A small image classifier, trained from scratch: adamw at rate 0.0015, 7800 steps.
Rows from block 9 of a small image classifier, named by matrix and row number. Rows with one number belong to one channel. Each number is 128 + 24 x the weight over its row's rms, rounded and kept within 0 to 255. All counts start at 0. Numbers have three digits each.
Before each channel's rows are labels from the 100 images, of 14976, where the channel reaches its highest value: "top examples" is what is common among them. Only what is clearly more common there than usual is listed. The data: drawn human figures in many poses. In brackets: how many of the 100.
# convs0: expand pointwise conv (model.blocks.9.convs.0.weight, 576x96x1x1), inputs 0-95
# convs1: depthwise 3x3 conv (model.blocks.9.convs.1.weight, 576x1x3x3), a 3x3 kernel
# convs2: project pointwise conv (model.blocks.9.convs.2.weight, 96x576x1x1, transposed), outputs 0-95

top examples: orange trousers (81); lying (26)
convs0.523:128134129159129127137172182150153123127125125117133094109135128122159083123174119127113128129128126128130129128137127095129129130133208180130135105131120162105059111191082126141126124126125127127141128131158132128134121116128195131133210135134170130114112128098128115139130116118133128154
convs1.523:122121113148159085136114091
convs2.523:136129132134127136153120153118133127121135132136102092127123131169176075129142136126095127116076097152123171122124127167154128127140165126147111133140116125128030127142135134115190128127128128119179163141169128128148092100130195107132139106131178123128154143129116134133132134132139147111

top examples: purple top (83)
convs0.279:129146128109148235147127125105126128129123129128142129093078133129246119131112131127129135093088130128131128127147128129128129135128115173131184128127122157128160127108128105096118178124158136107143133135111128133129128103130127128128131156129135103128136127127133128142082092110124122137
convs1.279:111117146095094092124103112
convs2.279:136109116129125080087144129136130131157182125128114102203137110128060125078121118167128173130124123101129127135093143139119133112134129127114121129131181117127128133132127128128190103124124108145127127117145112127123136131080145120084131112131130165133064128128128127126147169109170079127

top examples: yellow trousers (69); yellow top (38)
convs0.383:134130114224127121143126130131143129140129131112060129128144127124124130128146124130128128203134129111133124129130130109110129128172127125129057144131082128126128063141126126138128124128126122109074113116126152185141131132123152134128126145180128128132129127090127124170134067125141152128
convs1.383:118121125098150186113130138
convs2.383:128128127190128123131128128133134147128131132127101132120132126128124125126165127147137142146127129106129123136121151128115152129133127128124106142135129133147128122125147126130133128044128127130053096121128154171146128127124207122123081131214127130128118071120137159206130112124163127127

top examples: black trousers (100)
convs0.431:111146089126128112128128130109129051084155130111168122119127135111136148132130125176097106125136141118135097125142137128105124115123128121148147128113160124039093127144096100211129086128124086131141138116127126124139126153126133128155143141128123114130137095129122058131163126160130118112
convs1.431:112119153103091155151133159
convs2.431:120133079122118126114109103122114128125116125128165196105131117145151128127153113143128112111126128170114086165124175136128087104126127109165135148034104105079128091128080116139128137128120094125140149141166117143122162150134145129139135132160105127141103114168091128130130126148130164104

top examples: blue top (75); blue trousers (27)
convs0.79:132163131143125134186128130127114132129126129132128121061128138129240127126144131132127113116080124132128106123128130053128169091112131153124172090158107155102135127128137150126117138177127125122137131135130135125166086061128131135116128143130144118132120165123129128128126135150128128129
convs1.79:122113117099115186144117125
convs2.79:129163132152102133152124119112069124125131129174134117106140129152131129117203130130100131106130119156121074128142115074125139094115125132136146086159129155104141124177128159129126141163147132133127119124115126154149051068126148136145131135077141128129130129130161121133081134168128114127

top examples: black trousers (88)
convs0.414:128138110116095125137128128127131128097127128123150115128132133108132128156133123154104109123124128128185101128108182119066112091115126111131174128086126133079127123157107146129123130158074041117137154130128136130135124121103148137128126163137122129129128132139128080127165127210147110092
convs1.414:123085151150125149102094127
convs2.414:135128160126120160127124127098128147089132128171128141128114168134126127129124131175119066091087101127083127115088117147134129121136079083128127128138121123171138177122150131124135145128129137095128162162121107114117149179093126125124123126129135149204132140152075168111102154129123105115

top examples: white top (66); white trousers (56)
convs0.107:111131144098127124128124087123142132115133137154109070134128181130140118150068172131159127127122101175118114080115142114131081108093121129128128120121127124136120129115206125049133129129144128144160129144157155139126140092130121115118142125125092111141116134069128161129128131164093127127
convs1.107:173133127140126096156124094
convs2.107:119055120127136127125112135135139129131161129128132121120120068129124148114228070127129128123146132137109068127143134154127129136104148129132141130088128128116115124117129178147128113073101141095087111131128130154129125133121134164178100130202134127129131130145110126126123124128119125129

top examples: yellow trousers (63); yellow top (43); lying (27)
convs0.348:119129115197116099144123128137139134129100134110063130127150128119127132128140128133129127225130128128127117126126132100110125129141127127123042167128079128132129070128132126127120128129124114105081104132125135177141128133128167129127131143182133128131125128100131128151131064128128157125
convs1.348:124132108158174102154109123
convs2.348:136133127163124126131125125137135129128128136128115152128129128129128116128168130150136129148136128123114114133114154127128156129128122120129127135127126127143129126125154127129152132058127127127017092128129126173169130129125188118129063129216106130130127091129128157199124123128155128126

top examples: bowing (31); kicking (28); brown trousers (28)
convs0.230:156157129113129141133132123129151127118142128124125070135113128099129135208127126144130135126113132126188135129141143138091127128133124095150118126148140167126126138137126122131161114152133114130129139128165203136127153135031165118134136150127126128139090129122095116129099125124131048131
convs1.230:123110092144125109118123076
convs2.230:136135139101111131166084111111076146109115193157090152118127175146145153171127162124119128075116091131110128064130109129177129126120103097126114131131128103141128153152157131117171145120125128126132131133122088125164127142149119129123123095124138140129129153170093183128126170153124133118

top examples: black trousers (45)
convs0.527:137124119123134132120128129041126108120189088128163129127122120103128131129128107134125127109128129102133109154129113133125144098160132112211145142167160078092113150128096126177134091130121112117129126097128075130125130158135132136128099124138124128110180128148082118102155100136154126109
convs1.527:099103126145138085138146161
convs2.527:152143138127106147138113112123125144104127149152091133116081132157176130137123153177101123074098096129128133111120126185160128121152122109129119160130128102149133177158179133086148154110127122125130141132143121127130156162116148077123134106141193173151155130134136147128079155132131129101

top examples: purple top (38); black trousers (38); lying (28)
convs0.391:078127133129140129129159140116128040111142096104164128128110090124128128125129052128122128129108164127096125160113101139142123125155134136147115135129153128105079132117118124124147112124129128125125136134135128129108128163117114128161124128152136183128128181133044083121123080128105132123
convs1.391:148131087123094121094124155
convs2.391:138162109126120130127129087128100122143123152143115147142138150134133107128108196128182144093137127106172130125137130142137195129137124088095128128156129078133179133086129101128128158129139151115151120123074109129125138095135128129098172088058119182130129125124135147137131117141124137114

top examples: yellow trousers (73); yellow top (36)
convs0.116:129128120239128126141123133133130125130127138105084128124161126115131129128151123134128128201129130128133127129129129096121138133187131131129075131131095131126129082140127132138128123126124110096094105121126147203142129129125174137128128144179133128131128127084129126173142072125136128128
convs1.116:126110128097139185107137135
convs2.116:128128126200128122126124128128131136129131136126091134119135126128120127124170128145139132133127129121119111136123156128113146129133127128117123135127129129142128120124139126130133132047128125129053094132128162176148128127123202128123088132195119128127115088114131151231131112128161128127

top examples: white top (64); handstand (35)
convs0.45:128131120130128119159133127089128130125199137127125152129134124129128133060123115128115133126131128119029129138123071128142115128141111126142122128130129068133107119128129096131128128116143131131138108118123103175131089145164105127176132096127122129102196132130104132137178119147128176126
convs1.45:105122144109106155096102161
convs2.45:130128122128146147118111127140143124130141128120130108057110073127107126112168124132180187127130128131124131138130146157123149167183130136134128126131150128121128124125140097130128105076132165163121121094128146119130148176088133094126137127128145163150119117114137122105089124054117061145

top examples: bowing (61); lying (32)
convs0.64:162130144131091137144070092135125188126120163129097128121132185139132124127140178128132117129133012146126128085108137109130118117115134127125120143122090135134156120128146151040124141134125118109113120115143127130148131082130136134095130139142126123125132129108142158136120126129126130133
convs1.64:091124151094129136088121149
convs2.64:087049115128133134107117132101128123084191115117141128127116120132140130067110101144128096081119122134099094131128145110129122123118136131147153172126144107093144083134127101105112140123143100079118126170139127123136130166132124150109142147171113108128121186133086122107164137139157135122

top examples: grey trousers (32); black trousers (26)
convs0.259:126127139127131129127161124103103101125159126126125241121136128141130133111120119130112129116116173113117131149161037130156128121165128134136128124128140126133128137125109109133139128090130131134126098128129094141102127120136116123216128125124126131073190137144124133141128091144125129130
convs1.259:098083123106101098123121119
convs2.259:151158128129123151143106122111128154151129168142126137120094134189149136128128160135128143123128121113113160133116118149146171143127118108127126132147127093141167128089156099115139144119192123128128131095130103073123140157106080128121149047082138160175169143142126148113124154095114112116

top examples: yellow top (33); green top (28)
convs0.7:131140143128127247148106117124130130119131129130174116063073137136237125129128131118138118111084124170128140127127129126130142127128126151133174130160101146129149130092137121114107146130147147128114134126131131122130128124127111124126128132130127123133130161124128131128073127114122127137
convs1.7:100093118098102106116105110
convs2.7:145120102123129097088136131129139134176182127153121115170140109122089119127106128163137175130128118097147112130124179128118155128170129109115130139131178113128129131140127122125178128104102094127151106127128119125117136141079166097083135103135132177141080097129133128127138136108191080115

top examples: handstand (100)
convs0.440:135124128127130142129149132128140106129130129116126126134126126000128128131132097128129128126132187121191135133173125135113127129131131136152124083126146154103116128136087125182133062123129113123132129128127150128131127128129154126132131159128133093127130116116123097130131121128129062132
convs1.440:173145163139105143152134141
convs2.440:101125128120165137076163139146137089137125059110155104131128081119127047083129066109149123128125136128144135167143145128132137156138157155129152110119128178107127123124095121131122109152133152136134103128100195129111129109114126134128152139128134127125104128082144129122120115104111105161

top examples: yellow top (36)
convs0.237:147122130128127129133126125076126128126202128118114133127118128132128160118134096128080141134127123101126135159127100135137131124164116129184112128140144130130123144127106084130157121110142132128089094098132063171132111122129119128182111129128117178084221129128112138142140087149141127133
convs1.237:112101122088108129085116138
convs2.237:128133127130126129125117118127126131127141135128124104120118112141136128126129131143145171121101126120138166161110133163128187183203128121126136127152136114128138127083129079102147130114185121153128125101139127112079155139090098119125184084096131192147128125128133126082128128082130089122

top examples: blue top (31); handstand (30); lying (28)
convs0.145:129130130128125127152114122088087137128120128130128175124150128162132142095129128131108129129127118119064128130115089124167130128129128126129131129130123098153132128123128132128129142129125129128124097122128017163140109112208107134129122105128127132115202133146127165137140126143134202115
convs1.145:134159165144160164135140129
convs2.145:131136126129090149166128133123132165130138158135115133113127137120090132184129150177111105120139101124091097103124121121133096085122090083119132138127127103135078144174203165137119132080112130116118146131117100129142098166075138104122119128147148138172133142134114136125124161144126080127

top examples: handstand (27)
convs0.502:161127124130106127141065129097112142123137135118129129130129129122125186119138129134046109135136096125127157130114132136126126126120100113193131133124156105127127126143119097140122068123120120152129129028141075128138126163133122128150128125127134125133174087151130128135178135131150129121
convs1.502:176167114117105149130124119
convs2.502:125123087128133130115164129155133069138128125106155134139132128127104120126122129124143109129207128129127070113180128119119126128058128128093143128098127126119128080125128128190102129160119137125128126129067128124150109110144128177124130149128081101130119125115155125144188128139099128144

top examples: grey trousers (90); grey top (32)
convs0.566:139129047126121116145130105215106122139105156131134121129160140129121127126153126102125135155202128136131127125148129138129150166082137126112133115093130144129130130134111151166105127133068136132091131078085128106158124095146132156146124131075127116102130099143147133161130133134130125144
convs1.566:101108144091133159114162138
convs2.566:206156075115126126151105081124129144124130168160130137135090145127136136171125144132128128123127125116118095094126129192111126127121068091138119123130161128129157159128168120132140142096076146133130103108103097160126130131093112122120078126122115160155131126127073141133110138131120126112

top examples: grey trousers (73); grey top (45)
convs0.390:143117047138116126156128119181111127138095172103138119129145126130102146120173128127118129170209123136127128132131132150129158153077140133126128117117128129129130112133114158171103128151049130129081147091114127115174116105136132170129131135092128116120130111142144133157143144132130129137
convs1.390:109125133094130170105160145
convs2.390:191153065119088128159074076127102156139124161146129158135106132128132146145181129129144128110127124123126099097128130173127151128124098088154110127131169138126158141127162125172131131096058133117129104120120093150161129151123127127124084122125126162159130129144102131132111128115112118119

top examples: bowing (29)
convs0.141:133128134126124136127129129132150129129130127128124111130117133086128127204130126128129128127127130131223132128141140132092123127116127131157124127129148160131131136139123140128131113140128119115141144139145150128127138117019153133120119143133121119192096125118106099128112145126136025136
convs1.141:121086122136133146097108088
convs2.141:138150140118087156156105116094126128072128130145122137124107155128129147177130135147127088102112089133094126123105102166128129096127084063164101143128128091159120171134149148118140145118123127126125187130139119121128151152103136116125118128136137140183135142176079125127087173143129119109

top examples: bowing (51); lying (45)
convs0.87:127129132128150131128162133127127074129200127124129127124127107072133126128137046124126167129137188129128128171167110126131132129153132143166124125130176128097123135130062124194137085122129132129121125126129128127128122154128128128180133130128128175105133134128084098139127123125121112144
convs1.87:104101100104130105110087133
convs2.87:106123127137159132106134128128128095145138096123144100128131118118112128103113128128174172123131128119169155141148142126114176151187139145126134113163131128114150124102120077128126112129159101158125075086128153082110135126127096127090172128074128125128095128089138107072154119080156110142

top examples: bowing (36); lying (31); teal top (25)
convs0.329:121099137132181141124144140093125098131144072119155124126120086106126124109131029121129146140116145128113136227132096120135140124130132133167128125162147138113095147123117130134155084128131131156113093106127112141096098140120108128150117126128119168118126130129081118110122098123129143137
convs1.329:103124110120168104151095146
convs2.329:160183137130106168134125111128127172109117168163102141115071162146155130130170129191125118126128118139114129127095118156148127121128082110129107153128110124160150133137149148108152140097125126115118135132149128129142132149128144113127127126133181128193146153148130150128040162123135130121

top examples: lying (67)
convs0.140:083128098139130103127141137156128124129127145127127127127133113200128119087128128128159129134128134145038095125132106126147126142128147135062128110129128128155128115127169129126127188129128140129122119147105134128129115097134128129148144129128140135123129155126128136148126125129004145130
convs1.140:139168136141091159158126131
convs2.140:176135154108113172147103128080129159103138128159117128120084128128128129160127175178118108110120090125118128110116127132150128081144093095135084164133127116126129166210181129124135143112127128125116145131142100123129138192105146114116128128130136135183150125127098143126117149138144118112

top examples: purple top (52); brown top (27); black trousers (27)
convs0.72:107127134185205128148123142132150130134114128130138123102114125118141109103150094096139128202131137127129126126128124104127153135128126186120126133193107132116107112129135128127113130062142151121095113130123138120128117180119116132126128126132145128131120210126119121094118128074126119174
convs1.72:159097147113111093123096120
convs2.72:126106113083126120096137099116121111130165089123133131166130088131105127128106129162127148067125125105188130128138161184124145143156136119135129128111221128106147162120111116130158129134127112129144127106133111129083183127089135125137139140127106187125127104130128129128131124134125083109

top examples: black trousers (27); arms up (25)
convs0.152:124135126128125124128135136137127126106097122126133123128138136087122114149130124131128069128135133130205094130121190123093125094115136128128164126067119158109130124135115157129080128134082047118130143129132180122135135128099178144120128174133127082128091124127139088126129128143134103114
convs1.152:125111156156152150086105126
convs2.152:132156150122095170128128113085133130076128128158127128122109168133139122136130132189128063113098091140099125117071121149127128123130091066142128136128129125144127159110139137129139137123132129125123142126146127113124153175076127109129125130128130147210153135131119134122081160140123102090

top examples: black trousers (54); black top (47); squatting (26)
convs0.266:019133125127127075130134128130124102105064130113130129128163132133129129128122129154103105130128126128127022124093132127118100118127131129123128128084127121124122117128129136142075129124096063129130135129128129141131142134135134123127133147154123112117126124130134106138143124155118136066
convs1.266:126130119179147089135109116
convs2.266:124095127126125129111127128124132116126197125126139122128128122141132120128129113152128096091132106155098123148127183133129126128127129128190155216113125070095099091132117056106127123121153047131127145140137126128124167147122141138140159130165124125159128133151129125127130130138150127122

top examples: handstand (35)
convs0.354:169099130116134154125129126032126126127152124129128131131125127104125148131126127127067123128126116118125152153126126141131128127133125087236115133128141097129127151126122123135132101125130128127124128093134036129122131142154126126128081121127114130128175114136107126116159125129177130129
convs1.354:103096095160153139114112142
convs2.354:153141128072083157128101126129119163120086165131100139132108151150126184168116163131128116125121126128124128111126115163160082113132066101106130138122125117169146168124164128101128159116117121095131161129133069116129142129141100127112105118134129132142141127183119169123132184139129131100

top examples: teal top (65); handstand (29); teal trousers (26)
convs0.95:131133126129148167145117128131116127130116129131153161095117125124145127127158096113119128129127181114129127143148056132147170160126128128139149121129129137123122140140124119144124126070116140128109109101091057123128117125128056136190082128115149149122203150173122122128091128112131127143
convs1.95:096108137077108134129104125
convs2.95:130126125127129120127082120130128131158141145125131113135090086134137127138134125132138179112128128083149166131140132176100182173178126129164123111117154122109145129128137103080133111113192117146128105087164112148108164126086101118132123089104119165142125092141132104130116128065121107124

top examples: grey trousers (82)
convs0.262:135139116106122128131100074141130136120128149131128073138123130130119135150124137135221129130139103253130118113128140136122138126086126096114128129128131123123158118116145174126126131180129118124113146111128129076154132129125129128101113135120096136177102114128135125127108144130101126120
convs1.262:170121153148111159144125156
convs2.262:141131126099119144150112129089141153127153136135128173158105107148139143129164133125115128115126114105099128107148135139152160138110127115162116147131173121132096129151172112126133129081130131053114144153132080127134122210079128129133091119124196124139133157130079131132126132128095124111

top examples: bowing (47); lying (42)
convs0.359:128128131124129121131138131097128085120177110121129128120128116096135131128133056130064127122122162104127128168131110127128127123155130136198117129129189131103100132131060096165142053117128126127124120128133127172122116134128134121183129134135126168110130129138087090140128112130132127138
convs1.359:126114094091119104105094134
convs2.359:128127128128156146120127124129125117143131126129143123124125116127120137115112137120170145112132128110164164128157128132134248171165130128110134128180128125113177126096128096124119128129159111140118107105112129055108135128127105148098178117075128138129115127111141128095136117073138120138

top examples: orange trousers (84); walking (28); arms up (27)
convs0.481:129133122131128128152129142153162126128104130123129102131112128092133124159144122125128128143127140124223130130120138128084124129129129127131099112133128173119120115185117125131133123124127116124136163138131215124134133128080166121119134173129149100146041139126108077131113125116131082129
convs1.481:152138153142132150173153152
convs2.481:125135113129117124112162129117132130122137086127129131123129101124134050122143105146155101130121127123130100176122137130093128133107137125161153116112160131101134128092128115177128113172200131130134058102114128131122145134085135127124129160122122146168129086113197093124127128118118077128

top examples: red top (26)
convs0.288:159115128127149137119135134085126114129179119120163132129127123102125135126128114127114129127129132096144132144142124128128149129166133131167135130138135108114135136128039119198125067124129128144138127066125094128127129133163126128131125130130117097056191118131154127108159105127190137128
convs1.288:100118129156130086114166139
convs2.288:151182161117106159165121072128128136127125168153060133126117131187131130134132178149127120082126130129119132094126125151146126095127108108108107153122130122186127132136180162085137156124126128089125148165137127127139143129123174123117130119131157129129128140129134190132086141135107124128

top examples: teal top (69); teal trousers (25)
convs0.544:125126100064164130138129128144122126176098128192127139136097127120126131141128113105206181147128151124131082122161121136132146169127109114118157126120130135128126152128145132120134132097128145108119109121069129128110148128123106126140037127119129179126120119140114128125078129105130119140
convs1.544:112123122136139148096098079
convs2.544:130132120054132135107130111127088117132103124129127140135126163129127127155128135099128130150168128153142101124128177126146096124095129126106154123036129128135127141152127136134129127089120126130147109120129132128152162128131092110127014115128114113127123072128131126105141139161133128128

top examples: teal top (43)
convs0.276:113113141122151132127133138126047106133086126147125177136131134157120135117103129123133143148118142111073128139132064127172146128138112132101144112134129105145128161124149147128126143104146135120107098139071060147109119131176073116131066093118137135112166162136124140127125125129123144132
convs1.276:140132106127123076147117092
convs2.276:133139136125130184122115135110159128129144131132114137117082101199188109123178136129125128129109120142122133127118168129198153200138129163143118134134128127132108120152169096109133148075169146125097128128145128138135135148102120123146139123128143127132172159125137133142101127127129067133

top examples: yellow top (25)
convs0.328:066132126092127178114135122128128048093117098122163140071127128142157128141101127144128128092098189147135115121144133127123126101131128149128179139126118129100127149089078128124114158129125120111130134139128134131127175128127127131127135200148095117127123128129128111134111063134115124126
convs1.328:116096121099108102101097108
convs2.328:128127129135159109128135142135181137164181129143123098152124128113097121122129126125128183155118134076127176134115143121124130127140122137128115114196148130128127124131169106127151102098151148165123118127112132126129125130098126094094129087116137127128068128108092129126128140043133076163

top examples: yellow trousers (51); yellow top (38)
convs0.13:088173149187129088144137129144123116127079120137095170073146128156136128116128126128126128134094193100130105131126117091129126125145129133079125121126103143128127094127122101127083166104132127129125069202122135156128142126128130126148130144136162129119127187122127117143098104130128154126
convs1.13:115087117078128129103131139
convs2.13:101117127130137130118112133137112128140089133130149111134127136127138127124093137057143152163130123143170202122128128140131145180149151148069123091134089136139133134119131074108095125157138141130135144092126132113121126123142081142089132095106122109121097082129191131118119129087097117131

top examples: handstand (52); lying (47); black top (30)
convs0.111:078128119135130118128161159117128097125136121119165127129132068128130126127133007133126179127108158120115114144125117127132133128145129128129129127150160130094122130129126128132138111119123127125091124128126125138098123168096127134156127118127132220128130136140075077127126110136109135108
convs1.111:116148139139136089109082108
convs2.111:125160169128107134144093113120118150122129148153080156128118165162167128148125156129117116106074100133126151082104117127193119096129099122130087135132094127170127129128174123083130172109149128120151151165154122128132141128137135098101130101128141128131157148142093181127128158143125151092

top examples: red top (33); grey trousers (25)
convs0.560:129147134132137171128136132128141127128131120125128101123114130071136104161143118124126098115118132127235132135132130118119140111136140128153126123139128157115125134136109140130139084146128093128115145128168204126124177125064174128113127147128136122162108134118116067111109125125149077144
convs1.560:122111104135136126070121100
convs2.560:131147153128082156132085108075123154075136137155128142113125151150130144136123153178120093084080068132115132111078126142143129113144082078138127148146127100128128171129153131108136153128128126125121147134128101120128140162108126127121131128134137169169132137157112148124109164167128090089

top examples: bowing (51); lying (44)
convs0.146:126128130127147129128172128116127065128210122127130128124128110080130128128132057127124143130132173123128127167160109125129130128139132141165128126129174128098104128129073125193135064122131129140120123128128128128128125157128129128186135130128123176118135139127066110135127111127118117149
convs1.146:105104096101124105114088134
convs2.146:113124125130162134110131127129128102141130107119146111128140112119110129111118127128178179114131131121200150147157135128126196155196136140125134125152146128100184125099120089127127112130148099157126079101122153075109136126127111128115165128084128128128093128110138106081133118084154115141

top examples: white top (84)
convs0.364:115145123132136093152134139128165129129130128172086111181124152106130118138131125121128124196127128126130118128121129115117071088129093118128095066127138132124070117197138115129130098105143124173139129133126129128134128147106130030128125119132134142133124132129075117119140131144134118137
convs1.364:149138122112096105115113177
convs2.364:150121127127109141094127120131118129122157129130177120085107126143114130099108099178067083114135163127127119108127141139115124127107132123128145129136115124083148130065127176145118130178073135124063177120126104126135110129128124141094122150125045114131133134138136110137126159133130124111

top examples: black trousers (99)
convs0.485:091134106149121084128123120129127069125128132117151124123198141123111134130126129149126109140161123129141085126122144118107105109121127123129145124109128111118133106135124127165072119135104101153129132102127128124152130133149129131126155136128095085128127080128149121148236128205145125103
convs1.485:115110141080133164121157129
convs2.485:124127128127128128109127118124123113119141120113142154097129103143129115120126124192132124092129123161129128159125220172121090124144132112136115161056108070098128085113106083126125131126129092148128138125157124120116188137128157128142179129135077144137130124140107129154115127142127136108

top examples: grey trousers (58); grey top (47)
convs0.263:105117000090121122142124119128131127126123127140170121162128131108106163144125106137137108128185129128135083134133144133110108135107088096125179134086140121110139125138135129135106118129125119131145128088101131131163143133116129129127086149130088128136115096164122100138156149139129112101
convs1.263:132133139104090096148103157
convs2.263:128176128128128127123140120132122114131087128127128130114171143128140118118148108118143115150131144129130108125138129064134106103092136133123130105120090174129117102126110128163125116134116142135127128185114139127200115104233127130139134149116118044091127135130128123137128111132138166137

top examples: blue top (40); lying (27)
convs0.360:142135123150178139147124131100126123125177126130162123125109127109145115132201071128117159134117123126135128167120128126112171128155124124180127138205142128086126125122118123166141079129131132155111117109128128128127074155116110135138112121135129199125141167142072112129127124124139113123
convs1.360:109116136086104103115091137
convs2.360:123111135134147155114116133128131121134196122112129123122109115128119134124119140139175148116131112125145133128167128150133188202215131142138131131127152125107148129123125077098120113125172121127128096102106130128087139130082116133134174130131127173129145083126142124120130111108128073158

top examples: grey trousers (47)
convs0.271:144157128124127128132128128160105097142126129140131113117155132116129088133146078114114154132127133128179127139148128115123141132125145130116132012129159184126111149176110143213149098128116131167117128105126131119136127105110128128154119122086136162117109129134119112130103143116135085144
convs1.271:136107094156120100144106094
convs2.271:093156147140133158149106128128120143110138138138112128057090128168151084119198128131131127111088117151113129124134113127162167129128128148137139126152127143099143127156145143116122133126157173145085062124131136120146130128100121129126113107130146197148161136131129128114053143121132113128

top examples: blue top (38); handstand (30)
convs0.74:135128147128127131159117125063099142128120128129129157126139130134130139100130128129083129129123098128082132139115084125183129128129127129139130130129120096139130129125128135128129130129125128125125113113129025158135099121175096128128109121128126135119252134137127153142130127147134168119
convs1.74:131143156161143164155155138
convs2.74:128135127128103169149116129126135158119124154139108128111082141128127128170140128187119107120131131130109110094123120128139104113119096101126115133139120123133113137181201150131158128068119127113117141133142113126154138177057156108124131125139153128179137138131115134114053176133128102128

top examples: grey trousers (82); handstand (27)
convs0.212:118128005130135106128157128160133088122109130123146125160134116063128132145127115161128128142185169128162088165138128139060116128127128132116128111089140136108112117129128128160128110121118116131125147125126136147127133134125142129144127171127099121128101093128122102164129127139128091119
convs1.212:148118109172137106146140091
convs2.212:145138101126115134127128105140131131110132128155129134199093143127140106128134128133135103115128071123067122123101117182141133131128104097213131134071138096153128148102137126128155135094124128106140131131128110164128177149084155126121118138135134132201169129124131130116119143114125109126

top examples: blue top (73); blue trousers (28); squatting (25)
convs0.195:117131142129128139144106130129128126114103124160139119029128138128210072128136114125138139124087129171129115132128123053128140119127147143128183085143103147121125129128139195128129150145129125128103126140130156129142114081118125125118127142130142135128118184126118111124091127132127127129
convs1.195:117108117092164146132097103
convs2.195:128173143118116136142118116108069129094093130133128138042137140145171111137206134128114099116128115192128104101126125108145136105129135127135129081127109145128124133152127175127128140130114128126103105128132125142179128107152132131149101129100128137128145128135132137141084127200136131106

top examples: black trousers (39)
convs0.286:128182102128134127144133129129140071045147129106132126114128129106143119148128122176133128130128147128133129129134124128071111125149127125128123122129160131077115127134117088163135095102139059133128153130128136130128166168102148113134133136123126123158125128122098027137126103125126122105
convs1.286:140119123142104153156088162
convs2.286:130127070126126128127107119132126127138109127122163186131129107126140109125172076127154117128186128129130092142130141128113132150074129102177145168035130123052104105127096119151124138110124111110131125122119123133130128147128130175184126148133121125138124114151148122134113127126123128124

top examples: red top (26); orange top (25)
convs0.10:133128143115129137122131127055120094121128092123143152129128098117127127128128128128103132114127130097127141205122065147129125129130129108214128126121179082122087167123124127167155123124126127137132101118128077169107121142129118124140122086115108154125172128143075127127127135129126143121
convs1.10:120109099081134154154142118
convs2.10:154172132114108162131104092131128132088126154157111130128047153152147128137127152166133131123129123138128129122127120180153129125134102109132113127133135117175151146132170128087130130098134127130126126124134128112138161128094132082104134107124150171167136132128146163130029163128120109131

top examples: blue top (28)
convs0.26:128130132129128129152122128098084133128123130129128167126144130160131136084128128130102129129124103127063129133124099124148129128129128130132129128129120087133127128126130129125130129128128128128126114111128000145136093117195115128129118121127127133106214132134125147133141127152133194119
convs1.26:145151163152150143163151139
convs2.26:142124128109101180150102127092127130120128162127096132100086128140134147178139147184127127109131132127127109077131126128124130113125079101129112149139128118126130131243168153128142129089115122101087148133136115128138115177095143129127125132148143127153131150158097120130104155138129117119